{
  "model": "image classifier",
  "dataset": "histories of elementary cellular automata, time running down",
  "num_classes": 256,
  "bias": "none",
  "parallel_block": false,
  "num_experts": 8,
  "shared_expert": false,
  "patch_size": [4, 4],
  "layers": 6,
  "width": 384,
  "eps": 1e-08,
  "final_lr_fraction": 0.01,
  "weight_decay": 0.2
}
Rows from block 3 of a small image classifier, named by matrix and row number. Rows with one number within an expert belong to one neuron, the router's apart. Each number is 128 + 32 x the weight over its row's rms, rounded and kept within 0 to 255. All counts start at 0. Numbers have three digits each.
Before each expert's rows are labels from the 100 images, of 14976, where the router gives the expert most weight on average: "patch colour" is the nearest of a few named colours to the mean colour under the peak. Only what is clearly more common there than usual is listed. The data: histories of elementary cellular automata, time running down. In brackets: how many of the 100.
# router: router (model.blocks.3.mlp.router.weight, 8x384, trained with AdamW), inputs 0-76
# up: expert up (model.blocks.3.mlp.up, 8x192x384), inputs 0-76
# down: expert down (model.blocks.3.mlp.down, 8x384x192, transposed), outputs 0-76

# expert 0
patch colour: black (100)
router.0:066108121189164101137151131133099119128085068097140202108142116105057143061098128136110086130175137124094125062188083164157150082107157102119120123109122164128169092137081089110151103090125117119072132131141145151044185111107113121
up.9:106173093155138104154119074167086113070142065122091153098118107211085166096067108118056116116135117189121158122145099078138146086136140090076095153171145157130137109099122145140058156114120126107083117118155149132173151171108080128
down.9:170102165088132121185087142116125108077137127131118116094136152148109133104137185230135098086140071080134146078140173125115102137152110163176136117180146126108103112170181184176109131153151159132206124166071076174124042069156116122
up.10:191133222201101135130077096124112189187140092118144067139162094140077145146169128135128101076151122120086115129149116129098066121112093120124098113121113113131105157176145123158116157111171135203129119100163156165161093221125111113
down.10:146155210162135138175149150112072123127208066120096137147104170151124099166155143080187119132143127127090170099143098135168148149113172156091065182109133209065056125162149156155071128068077154138157157178134139097115085127124106121
up.11:156134120198173120171130052126124151131116084142125145082083088133162057089130141076177120106118158154121062098107130113144112130119186117176175141103089108128169124107175108084156102113122144136141154097051120153154126145136137118
down.11:142136083127169118172149186107208109139128084189185120193135139119105199132107168161080156148131069125125159163065158164085104127181113142119150159095091079117169177174085075120132115158174184111144130127142084113071150124162150137
up.12:066100146144112128147146165110152140117111188148152125090080100076084126092150116125105124099067106119087147189162148111194134125188106078096164115071096138039118108132155150070155071185102130142127173132179124128129129117149174174
down.12:167161188150189077191145138123066143126133126152137172133175139119088122104165152077085156174129126143081106147114072110100142125080155081174149084087133127137156127115112179183097138120152111085074124109097134129144103068064134136
up.13:070126138125168101083123108153116097161136135177168102108144108066114078087127142130111108165110151098121131136089163095084103136164072111159100123193161118178112108126178160144090120126151130116153144129112135117183124112146176106
down.13:102193102126133140181110086053112119123104118113117218070123122143124122081094115137141197135125113138150121153104113187130077199139121102098074162125129119163122120066183114146150094170145150134068135137065099068158123156155078147
up.14:117098120101194104096165137183080156105098149103124160170153175098174109192145126093079160143100120170116122141148126094080072184117082089119175139091147152125163141143156151128141092069107124134141054080155067151162137150084152164
down.14:114120090143106143153136110118145087177152119126123115162102163124164137136094149101153148125120106168069128191158120107150182105159075154082124127140107180137140088090200084054146106157084101117074106078164122116113140130173117151
up.15:099139152138146122079105077048082113133164161124106060146101146148158086127120072168095106143097149120160089107149149180169108124160106235109160122142129095158141066118185094113142117112165086127198157151119086156124138176173143087
down.15:160118123155146137148117114151177167075174175160162166135132178070117090071115141112144115116154102111186123105090099141116138133101081062121164142145130155107122130119115163073110165130118120125052130110092126155216109104057082153
up.16:078077122163127096154071145114187134161137121128141132106153104159106088122141100076147150115111203128140122103118195113088127094187084138113093181089086124063163142143120102085156112127160141094141186111046089159171102150128094102
down.16:170139134161157124135129116086136125101089120206169101120133019193124148112151169119088154177103117140083094096141179104117173168150138182123141115134127113103126157144131138119151136091137165149058153119067120156152052137090096073
up.17:096142110154137126128132113124185090137142156097149136196143121071065130228111179106115197092177142157171170161118129131134142166078119114069150093140116145142134099116138146093091132089128154159090143126109133145098159145129128128
down.17:104132099121154148147135159156120129145113102084081141129122188079187124156154154092131163124142108149196176136152132105135146186162152104086160125133053147091048113116102150101116172110081139083105085132145173207127112169136109174
up.18:190101163101121118139139153126147114158179074081134098117135107161148178182142179173135055137147110157081136122142183148145115125090114126128072146114136134142142170120108131148120204122124121101147065134159144123165132142135154105
down.18:120132119174118123134120152120088121095103109105099126094165084159101121155123175081151119116088123107136078135064154070138190060149128166083065105106132128086096164093141172094169119125079101118157134127148114152142118204105118184
up.19:110116132132139158122135142118098136137097110111128146095142090191147162150126082086097141114159148128121101065135125167137097144129161075159114181078142097168096103174084142153105128105151161123107169125130130092122174099110069123
down.19:168143101063104154155126140122123083132183155175123180057112121154201154128122089092115098062041140089211101125163147134226135103139154137116112130170091161136135136112110095133155080114179109148116090114121180104091157073179178127
up.20:097191141174187087129143110033159096173100115096178123174091136118153120164201163194117132162155133170178108107087104152085139135074097090134105091152069160141093066092116092131176094173064097177121129127101102153110081174071097154
down.20:169131191125163125100109137132117200139132136101091106146055131083152077067142108109196182122149174096155153103110085096092121096121060158095141177159088159092101160127130121109134133175136090212143167139076156128129094143114072167
up.21:093108116066177088149134110098151177057155119134125105139160134161112113143139157110096152098161141128133104087047187111137093093157089157084114059062115138151139131137147144041123160102104161101091133116103136145117159164149115168
down.21:198171095113147142129141151078116142132138149193128167122149098092166093088095140116112137135180108101169145169082124081152066147154112080082130154215134157108105044097164123110156055097131125127137144095088132124167143159077110153
up.22:111136140098090117100143180161164125139144175135163196143114163124128166128157088134122141139088128186156140089134110124051146135133139108159176112103144091135157046148151182100153171126129134137152074096101109140133167099145095094
down.22:125105089121157081115117089116127151082124114118080137126090127174148138147176126094068063078194133125139126116133130136149126152100104135161139145118149057145153147083089090131059151139162143125195129182139066147142169113051181157
up.23:147108143128129086139093108132113187085104102128071141094151123136132132157100134109137081119086095142170128181106073149078097123149142094159117099113145126094153108121087128132100140142124222129078153136117088142211124139131081171
down.23:108121089161133097171107079117168160147144135167153147159103152078202112163102150067113101066115156122094089174138142201172053139101163129155146145126199106085154063146133104093098092095184151150158132163171067145122126070182132126
up.24:114136170167188132106150134138135103154103017095106102158133143122151163125109173140103121110138134135122082092118098096146091093159123097076111115113094102105089084141089142141146089120126114029117157118108108163109174131098108123
down.24:105179151122147189119078164066106126116087124103119130096146072072127092101093077100160102157145137173142112146145170121146158146153099131161153166182132174162096150061196085165112150123138067158097119154175095122102146186078113133
up.25:204082139186107186130121126124176125164095126057106120102130129052106154171125148135157135121134140137087170133108107087119081103102161101153104074182059066138139114137104117093128116062133126078169133050098107164140073201049124108
down.25:135106101136154093141122113116138165115129121119172107174071141112168108104129170127147142172167136131135129158041128125151100109176172157124101085138152166152130122147071120106165094164091143137154165077106160146102153097152169111
up.26:200166142120106184109131160180170125147123183101146195069119142131127174073161196131076128151170115154147073161151100071099161154065136145139165126152110164118092128165126125109138137136176055113084118167114105148134171137180213128
down.26:147104141054170134086132104126102101085094117129106147124150146111075137141104169111140114107117141157125146111114166112098139101092121137105099148108129126143155213163146119158154130155121127150179119205147111114139152142122164097
up.27:078117120186218140119104146168098131193093125108148131133086149132093154091108153059082127141127099124142079077078089136193076063111111186095097160105139151126128141118139096102089102106170111137115134161123130092096171084097094156
down.27:116141115101109083154106123059135090132114140059152109064074072119125065140129087181156090095140107152157141104201188102150115114054105095163141092165126136100180085088141091071154105131157168110092101131160162133164185102126151162
up.28:151126074113149124097146097127114129179140198109141118138126087126136163148168132140153144141115104129150122135113136134135127194114130180115151153149055181106104152072156154186098138190187140096090089065149090174139131124150142141
down.28:116120184067144141089117156158082087123162110100113012099131156139099137104124175071104136106122114112162128155132145192148151131090164120116139138147121176139135129091165148159134172154140145102199136126111131133091164089158159124
up.29:131169089141096126141103100081186174145110065160075095126169070089122101160092109057179131102132130108165185130126214149144113153132151137115156143130115183125146134108099103100213091078135135193086173100139096103134099076122178150
down.29:151138097081174135071115207087155151122159181173101142115122125157130165169133129094187121143129121123141093154162132165126070121179106077118098174084121183128113107151091156133160172135105109106162138098118138126086116098139111172
up.30:216165122115109112137146093090144128136171149190107158153100122104108174131121052149148113089063131135145126148109113171178180168195157154110178134116138127114117168096141180140119166136088090085125099127139154136115151161164141138
down.30:165137126120081130129090108130143156119096152122132163064088086079078187032129125151120115136155117111131143128170141129122090146138103161112090151099169140129137094111190150144104143133141116137084067123124153155126075143101183067
up.31:170111139120116155056102168149161125147114161148107151147133094081104085180127184121106152112119155113164172090094124097082119101057122112181149140152039097155109106124103120179078151125145121149087147148104154105141184074094138147
down.31:072099158050130117142092105094152086114090117051127156187092145089081129117129126174111038118143129144188153141071130132107131162132142147117098141126113115136109144163146113156170108178117176108186116103135102154153141074167155180
up.32:141124110124149176129142102143132068137128146104207135133092151140096173112138125135171135112140175157108198163186073105148117097119103132099131092140139134131074122109082133114174112106116128128097089104148115126172099144150118114
down.32:111176107071141096144160132176131182118109054197101089091088072078183073129146162093143125142115121098123112090122111120077218163086129176190090089129137107137101083113161111150138069143112166122194184198127147138099132078109116174
up.33:178140099135157154194114108144123142130159125137127135140197150060146036164073087149116143140106161130151126127089130127052120067126151095157190134128046109144103105105114169073141116126111121071131123126126208158133139108113120151
down.33:132138144125133073094131078181102080158135063064121124116147130123158125111094139124162134173150135098149163144139169119149085151151169145136096150108165134113173111155150093134097085072108125133146126092078107116131133142198112141
up.34:118149198132071076165093157093140095202077122154123093145112192058142052111106129144120122130151092159139088110118202123115144164137172085170077139148091111066096142182137090043152128159083186119108096153097136150176045110129125081
down.34:119130129151105109134080162079184205101097130149210140157181114129134147109148085119062170089147130126047112159099179147135119108134115080107151120149083142166100117080147149136167086133159128133073120078128153176091148184077140083

# expert 7
patch colour: white (25)
router.7:133095169143100143089142139098140149162138181177169102098122077102148118133140094150150100157121070098144112178143097157158128180104144127108071096154079150147107090099125176105152108189101158149131171130089163097100104109098151081
up.9:173146187170110105078107112111150063157177128112074050119172145143180104120140102101117159109129140101079145131100108148184107200142080099096142151114160088089110154153171092127080168082167101116127099134156137178090114063168073080
down.9:081150138106163131149116120159124143071118135156119173111126115135143153108119182080126106176121136099165103098172210084074105121111116182135135128108021117144101157109102168115164200104096146118118163110129112104142164106136121121
up.10:154120097075127077133084122079152102093173164160107134145113083150147051114166140095120169123077131156155069177160068192129114143126151096154077141120141147102119093098176165130100144142160194129158101164140154000130110127176122109
down.10:136109111163122153114138132078143104100108164058089105163117148102205113131143111145071133119130103104119155170085148111122093062102140131156063120145099112218121128031199097121125119206128120108129163149131067081165138117178084115
up.11:088095165115178148112109127105123138099115121128130147086080195091090111111153208118140127092111122120122100165097145122109128131168144138149130156115071089103137112117105114134090046148076141144136106156131189118084104153092120187
down.11:189144098144165104158168152165150153104092072087117139133043117154166156174077108177127080090134115139137099116154138033130189151130088134097071193097118144156114178105081137110083126131114083169086094147119096134148178137126104093
up.12:124137131154119109133146133084168230135121095089106085154091184103099145099111127132144148090143160157133144058107120117136135088150096127135177146081124152133156139201160138097083128147146099148116127121152123147139111131162160122
down.12:140162155163144122134134112073087098090132112127091114089130171130168139177143167081184115079074053150111196125111127117091155132103094126140144092098088149062121146103124130129133156089167147139142102095098115115122149172066108193
up.13:097124105136158096127157131094169199161099080126081164156105143176138173128144089147120147121104121149142126131155163072073153117126147093167121110100082121148099110054166139139149120165089150108133171082120118102144147112101107134
down.13:114127098173190113133119178092124099131141168119148133144099121143089123153189150099136107173167108182111164120154118066130102096100078148094155209124108155119110140165161083093149139104150139137122089121224164165097137113111058119
up.14:060102140175125152138113160113145113203106119083133129117136130149158122064180164093140105144095140160130146148183146138145128124126170088152148126188119097138137134095116105106147156141127113100133088157133140108100132100138142136
down.14:100118092176084131109120137097124103132055122180126156138131128146139078131130094156164162116138176112143112127146121147127162104132177152116104104099140151080198130131127102103096104153125112138081050116139135123142131136123152194
up.15:123121131122092148141064061159193121150163092096100130171132103192126074085065102121110189125123132139153143107104096129140097116141128183126086129105084160155097115132139132101140152121137139119189115190143159077151126139173171132
down.15:143113167153143140148138143116117150064127187137073150142108152097108182115167103095101143070106162192118055132159185136110084094157087211142129040134114216099098106116143087145121096174107166136170126136092131143137154176054171114
up.16:176139132092061123101110144112150129145190157121082162076094101097149146150072109108081116145100129146027146053247101125092122154126159124107100137127062134139114155085150126137146178108119133085081159111159119089140138125100029103
down.16:148078066159203177084146126132096112117097139148115120104083115149136188118182160128066101092139124121216151151095143119098128109146111130067201182153128102087081116120120187103099129135077112135137149139160112106104092141149157058
up.17:129127169124099106087134125103137204187083100136172147082110150164107127144194165120144146123131075167142077187081077150122139148075100093183104073093159173154165168159164110149177127113119092124140141133126113133142139208135141136
down.17:098107125089140100166167138209091086116115119103047095070112113097130133139150117194085111163134166152136119065149109101085117137083086177144114073111189103122059160072107065104141132118147142119098109149087166116128107137146160093
up.18:078112077143060146191126125077080150107133101134172137141124115139113112132100159115134157186114100096139082159124122082102129105160115123087164081155156137161149127138123184174129107157088154129175101149063135123140204136166141122
down.18:132133129097107100154162167100082141126175164176120102057103124068125109137173131140082108123134145122061150135087177136131074135099132173099179113119163192215038134110082074150113137166095145132150101142130153083147145120100079160
up.19:174139103104132128047120147125111118118176159092090081220154156128131134125094057100164195090167093156102113103137139122068129109139149109116143119127143086124103154054105087146125188129125149139081135112153052063136157154169075141
down.19:102112083129099104132175088158132078125160145191097189081182073167155193102109131174134074134136086178175206154144118162127112111123092152121095109166131118078196125134112121118113157117104160112168098117130097129084136143153212093
up.20:123177115119184111147137187087151150089128133149111096118099094123119106154125135074095144080173127125092164144143155114158160110153153161097080152158138135104100107163159171144152164153109167052184087174137089130161139177116137107
down.20:193101161113188152102180152168091132136119139110122154075106114091145077088116101171161157176153133154169061126031086128135124112141119163106132138115157132161132153159155076118130140103135159151162136039102100093161159078124155103
up.21:142162118124098091160130159056089152194133143145048133197078161094141141127129044142140096141130134144146073153153122135144157090112114072098135145142103114138114130133173154142140109093070094160066168154156147102149092211123073116
down.21:116129130104114105111101115064059109111085158106194126063108137101131160136158141169072165157150111127106147169138163164123125073107155118100122115137081087140130119096124127062105105091179131098123162133146150115161128110171122172
up.22:113142089153076150101103133170101176141081153159140137125085178086086119148176148109114138066140080107194113181144127138190147084129212120159089117096106109070139138132132107128164131160124135082136123128125123134137162130167099155
down.22:107115131104145118141171042110131107159152069138108109171144105164117119121110105192086105146145163134120056124118067095137187137104125112142160140161102128182173154135101192110156058121114112137096113147092177174121144064097181101
up.23:096101159112134133104118150111071109087129178120111108082095057090078140125055133213122162161123131134172147096142095185154171084117155097150107151151156126129101121095137129188157133179120130108183102151069130176101119123160150107
down.23:139166146141080133141105132102091141155115066123157100147169156085120118087121121090082107087131132110066115169122107071132100138137153151159082128111114125179136136162086087141134108112128145141034107142125091130143132136110109183
up.24:096182162152072166161122098131137049136084176117128127110132166175172111149092099105083161132129101052073114171179129110127119153102114143175133176068167082110173106101167090090076172095124159161183103118165136069166102127164169034
down.24:159122132088121121170128159139212130126128096141133122141121093134112093077082126105156082123137158134178152148127113124172153117103097143161048084162118167085216152088167112162153135110138132093130123137139135180148143084113092070
up.25:089169162178119196137076159115137123070180091127103063130069163173117161142078153103155141143115145158174111095190144171105073118157145143182120146092100147148191146152104129104128133097137126089201151124106113093128155132118122117
down.25:098104145121111102106124108131138163204189110084145163173127195167097116129140177153177125108215104162062092085135106211106131204156107149187126142110106152136147170080182099165103119177192129168072084135102168123146152099100153164
up.26:094100119097208164168160119059096124125145117088181147112164194159097153156099089129167177117112134121178086178185129125129111145168109136109099121163082159142102161105148073095183115062085164105100133097126091117145092157144066134
down.26:098159129165138180100169123121087144096147123156090081166082161149101118170126173135126148112189091134142122121131146174109136125085095215134203136144171101143134125149130149115121120109137122105082131077105161109093113168098144110
up.27:157111105139174108100105119147111145154181109062097120134139183114158071121095128078109127129100143100057108099090148165097084181098127179078127136091150104151110143155110093152146161115183074113109115143161110177079120128175117140
down.27:109085137082128132115130152159085138135139136116079134130091165176174120136117144102133103103151117108115157138152214106134166132118126080139162047124166126072153156129080162130153176047108150073143123113154130125101159155069142133
up.28:105165120158097097093157195096196122145175148198157088104118146125093113116067113045139183115137103147143118159073150138196130141173088121181105134178125151160134165152111181134123110130148134114151130214127079106175094141068102149
down.28:074141128088130122211156095109077166154141123135109155159178134087112097126158151136125114171123123128082140111129143105201139152153182131105156072156070147143098159076132096085132115059160119203131159134152143166140116083117093047
up.29:157085133091127163112076110091049146103114140139107140147177148156127138116118134143113144137090104127107133104147149121081172131182186155189154136135156112120131161151103113122119136040150107132135168131126114109123082125152100116
down.29:074079071174142101161132127164169111128115119158140100083160133119109156098162101130121121114189107100128127174122105143109123146139129141149103195124126176100166166114144111100099126063182139135164187140099146066121116080131152082
up.30:134117108106130100139094106169138104150095103098131113127080185149118046163131144171128097098077177112163181086128168098120103128209115130145162118118077097117176119174190148109109116094212152106194153142141096114146099136104093112
down.30:079130173104159126128096156149190094175127161135122132153080156115123149093116072078098113087108116130106140104153127102087100114146085106140130183143143169171157138103119090146100098077049112141077172120110121144116139115119093088
up.31:136169097129131094153113087134142105164127145139106081168199109147137108160168094113130084108146214138197157146187145143117108084127176138146107037080094098127168105145108101109145128127181147150133161134111153148093166117114111111
down.31:088058136104064107092106112119207214079166171143122132161143151119115167072128121085147130133094140091069146113088079164136130113209132100146148148122116130089192116139143127148099152162155149147156129137123150164163119159112141150
up.32:122103065139126195160072099145138122131110174095144138137114056107082114098136145161122115123107135137130137148202112075123139122079144137083124086140140206094134166114142120122196149149088139105093048146139106103116115114123142139
down.32:142122136115124150095134104089061086119145099056136100158134203107118080123091099138136095120151077166078158116135100104159134142115079113161129130070170109121116140159159095096129044146150116130163110161155141093109073185104157120
up.33:102124185122161128097113139139064188090121124100128126100135124126084098105080108144149150116153114133124157101115109141199181117127088127133128130168126153116070126101133136153088078071140089169059150139150167140118151113110073142
down.33:112145112127125139090089072141116118148119097210106110118114133119169136132139105085096128084104176083113076101109186150192182131077092113134159149097170083100118097107136143095123152116080095106115121135138113211141090146083140105
up.34:131165132156053186108024146115119126092099116163177124141125096087147148137114119114128120148139172076143146168118194090005180177118095096146099119117169148159093119109133181113131123173134133102136121120126120152159139151157117095
down.34:150098130093111101188106106154176160100085127142157114148162100140127126147125111179081093078089056150085122075098136151112156085142224136172103141087136108130174074085141133123125135210127145127118135170129061147112106172048177116

# expert 1
patch colour: black (64)
router.1:104108047112186083153107141225130125085133114105093132052105151124066109072130132105156141125065131096101178085081167074089153120171087160118169161083177078147125137166127095132098183078173128058111075082126077131094150075126103161
up.9:129165141131164086135166138105119138131150154144102128148174117121108186065139125118105164131072120146103115171132141112130087168111121126066122098108108188127123100106105107158174112141111123135177088099119095116131109078072108092
down.9:133108106126144139185213167138080111206073131154055123102125072107066123121106144169193131142088133102107180121169116191183075129189094052119100121101139144134119126169137126091128079078094124110072100095131098142107124087136097175
up.10:132127108120200140162183149116103140083131108134113125102142129122161087120132066085115150135139140177124154158146136175117151153109108077116162120144099158088135146125096072084071148093090141103131162142133139082159171094173118143
down.10:151182151101111122110093093088095117133155092128123112117132096103130129119139134066118137120096178136065150126072127116152110124066109186140151122162145147140097193134094128150157147137113215102144092120110083175130150143080060160
up.11:132113182129064127151110139059098085105177116115155097107083130081154093114088112134131152184092167158147098077092104122122113135144143156192143139151159159164081144156115086083142133068096112111041126156185131166142128155174109110
down.11:150165096163086138131064070111176104090110128196109143081143115117149160102171109080118121144160143130190063142069172094122095163081117159160132113113087095089074082161064124114118104075104093128138133089118166134167096128112117119
up.12:146094160049103085175125082147168125109158042060105160129123142095150097127112126114125099118143065074104134131170163102090135175171111137120062137142087093157155062199171141150078116105110130049127138107148127141111121183116135101
down.12:115098166149098120156129092094094115132114155128106128198139204126118128152101083137091094071139135165119144154109127144148060174165129112106131144092108146176140138072168138112078126158122076144124139168172151151129107116135106114
up.13:078138131130150161147149143176189110149090107189108165114204158139116089097168070089046132134105121145173074177167135082143164171176150142062160114058103151078145097101095199137151134106128116149192095113183114156100141123099144106
down.13:148140141114090118096184142149119104101133167109105099117098170098143183154151093076145170114144104176122191158118138178164122161097153116152104159173125088141128110195110110220105136192081154135099130177100128167169120141118127128
up.14:150127164106088098141152139098046184177106162145104141101179160114164124173118130101135165158114189178180107127082138079182149189155170068123140114120138212134160127180156134156132120171100147178216139116156112140088113156124096108
down.14:103123087098132134136140147141077113102090098148127101126108162141133195139129175125114149123165139129084209080114135167143091153168152156204149117143079095178128128091107061127052212131184174129149083111110121135151172101090089135
up.15:159145085104167065094130099067111093165104139097087112161135105130133137142181111165164107155101130188131108112164108179126108135140086135060096124135130175155115151143093082135102116183173123066085165163140133079133118089106131146
down.15:117143060056038097152146174116154175097127187133120098155168096115110097136121102101107156114093135113152188142114129149119098127173061119163127114137092187100153077076129135090150142138115137137160171117094106103145131165092140144
up.16:152136115158131118192122130083179132165193135104105105158098070132104119132117109141173156146158104076086167103081139129131138157123179115102167118141088107123122106114173130143157144093108169144101122115132113114203166122139131122
down.16:086161119140090068139148083139102127108182151100113135157071163166147096133060120142119140092161110167091153140164112096112117084121104103098119136055151152143091179087111062169176114119127151218170102179115049138107191155100078136
up.17:130032180117099119165112091113132132108126141097159103185139162099149131134156146115112077147162167189105129162139113133117042122084135108090124087074180071171091090132087114065152116115127145137148127100104193172097135124150131152
down.17:073143138140136166086141072180110101124149109160103176066133147079154153155123127093116135162126144180177158098119132075132122077143161172111138089136134154128108066139130084146119134094181124101087084155152089074213130139105064077
up.18:153131143108142129129114087120089161153155099092122152083135059161149157160118130075153135175158091132086162162110190179129142184099140131124104169081109096110166144124103142147139115144204126089138125150101093100178118136144140152
down.18:144040136126152117160121131114139113146108141111151114147082133105132109157127076122126069155131142141171140164157091124149108137146135075180145196151138032115159158102068113149199092132137089104117124151131201082162085125124096144
up.19:162089148117122072133153197147058119131130150139140106151121132107091118097135072131112145138149134154114107178065154114108075082120054187083103129079113100131133150118076118144060111119135171181101209154166097128187141096110092172
down.19:154109125111112153153163161118154132153126131159174139106151092107113113124059131129163137069158142098153141111231116136147155076130141078055167079120081120132160119131160132198081130104123152132168140137114096157111125141163136074
up.20:139097122149160126126156141149114109092166160126149114150154114173141167121159101128126120164178129123127163065154100115204098072145125038122156175104170132097131131150129112141061130112153117106132156111100166168127137129110120134
down.20:161121128135124079181111140139149149105180160133121141099103117108114084096095100189135043155135121123173067158102152141186118114060120117212128108133136141146169075137166096131117122153143106106133129175111124094173119042106090091
up.21:176173129130160120106169142100153079151134086150068173172082155155156083160151101054116127137129121108135090135084104165115134144139090156134085139182134190092114168145131143105162138142080146134092101168123054138107166151147127109
down.21:080214122142133090074122152125128146138113132132120115092181149153084163171147111105135087156145099178120118143119092165105152188102161166085150118134081219111158120113127193103176146116162148151114126113120145160071160127125131137
up.22:149139116124125134158121117118133068141095121154089135161176080105133120085064129081158174108151084127162142097076104204165180197153105119167176110141092133099120106157079108153147200096130129172060063139142191137180105127093103137
down.22:149108096098101123192162143090208120109113138094141105132117092104087065138126155150057164109124142120086148113137147082102121162093131152190131148129143061150149141150124088122157143136095139152173108150180124123150126166144167071
up.23:175109092091141113157138120167156113119139135135125137116189149119074120125122191098168161142130149135109149141107037110123162127090124170088108137164116134145146130147107071160112167121126110128207086145095110171153164123153135184
down.23:046167171145093166137154148105113137079091143143124088099089095150122149133127100083171058142154152196125108105127111131113121133161157156109128112130178177083105135138088166135137171113113108159142112097104169054170170172117181065
up.24:214121106099124083103108134104089132151136117121075144160111165157159148121078152143083111131133146138131106119038106128118136096113157106182131166096170137095125148105125159142133157144124152164098153104128082118227150150143076132
down.24:125093139051098146098170025123159102200125109100175153146111099164096101101131157117126125101093117105152183100117162117156150145084073155119114079081091194137111102154088077165124141154099136122099101171147146173108120165153162181
up.25:084162108128081124146133111101120126153090137140134120159131146102126127128108167175101108092176143090124116114124125103117105212071159170152113144094179134083129104143073106145140184086176148150176150120134120106121102163146175127
down.25:114159129139114157131158176126131072162145169176207107112168136108104138155167131170071202125136078156115119083126187166078064146078108138131115110146115116115128091146176199187131094101143155150067036127098141163124139153117108175
up.26:089114106154186133075123161169146147097178150167089125166133057091141128147120120124176182166086118112112129105139180106126122074124086090132134148083153106152131082144141116163075090117178215151109136120110095085149032167112128173
down.26:162080110121138083177114157136126177162134129085142167139151132141113104078098064129096039129140156160075079198094062140158126128071122139143044092139137162072177173148112157104152128157079103163100171170104097135103144096170112134
up.27:153082113166104143180092091156116176074152152134060139121114154145117108128126157128158132187124115070048092133151119131097150102143052152147101149085131101121116149159122170086084138146127138129084152039104071108133132199110120159
down.27:073133183110035140121091089155090131126163140103174073116145115070115094072146101166159156114196134145141169154140134105122187137082119112167127090146225154122095126106146122106108126137103129149072138116117051150178142111179146134
up.28:114137157150154145110208103181136105161145110094119093141091134103143164117126129120112141049142131107107135135140079136179156092193161149191050101090164120101093048116171158117102113111149098151164133171136112160160152126166087147
down.28:087090111101103167078110140122110164205151080138129149104101119106093114159096154088106167130150131144135135061079170101173191113164111119141189175139118058123121101152111054085175116139150146105150102147180134118128099115148064136
up.29:097107081124079085106138162087164072215092137121147073108112127074127082160067133092177108113164151140141077162125127092169113122081154160148127112143036096155131168108112116072162117077099145152085129083136107156085103168133183116
down.29:116089104097127142142102090171161092092144107111114124171194126174164170160103138091059176147130135164181214109175178091093130160148154140156124128123108083107120076136096107070162163042099128071129126091173118156111096083101184169
up.30:140144155182030150198131098110159103161175072127162130092152094084142120154213142107112114157125082098140128191152119135128130181106117122089080114186107129188091093091151147127094188150187109117144149187152145143108123157147101153
down.30:121179119135195169152113132147123106121124140170153123097090104120174165147094127132086168162132120162130102123165129119070140093156099147141144184154123093092124135142153151090122107127144136127113137134155054149126075087104112133
up.31:093151138186065139141128177160140084118160096128088110104088096122120164122112118108072146152110163101167148076133153147074156150119161141161158152074133067115156089121096136092126087082167175167116100155080169154088149160088137115
down.31:139174115106129103124139122127130153137120115094131083127180169134139094134175174146149131177105050126130125160106166122147225115115129126175098132139111195115156093153129151137060130169120103097169102150114127162154129127172152099
up.32:104135166163098123114168141123133118205127107130138085174113132104158106160110078101109148111081098125166115114129157214126108104137157144145128163143070181128118142138125127116196139138070150109110116088137103105137106140109130131
down.32:084147113045163141113156136169131095066139165174125110143164072137126127100127123127136096114154109137110165127089160079105154181144160142114123117126098132115095063144115183031158151108104087135118169141100156064115147098141173054
up.33:121198058110149076030055149087112120140137173099111108072087111139169138088162078138176091110132122135128116164179109127156093138108195123112121113132152065108149153159073118088083134157133115124111179129130114103126171092176078114
down.33:154125110148095090160206123125176159176122176131064099110142121104158064127121090155104122149138144104167202160053126154135153081105145120173143108116117200148100147120191124141110128136141134182136173178177152174144111155132176087
up.34:142124097080170114083100149080151103130170097161164161125118130150137137115087157096135139120199116114162147166197097125145060118126105118110095140086160176177148117106094113174149123089111131138104125098155117136115122084105123105
down.34:119133160121182143078116127146046151055134175121149107140130079113158099132144144087164139122088125146132141166111110116201114138087133179142168153148109136083097106125165132123145150096161142186123200073147174151171127135102088182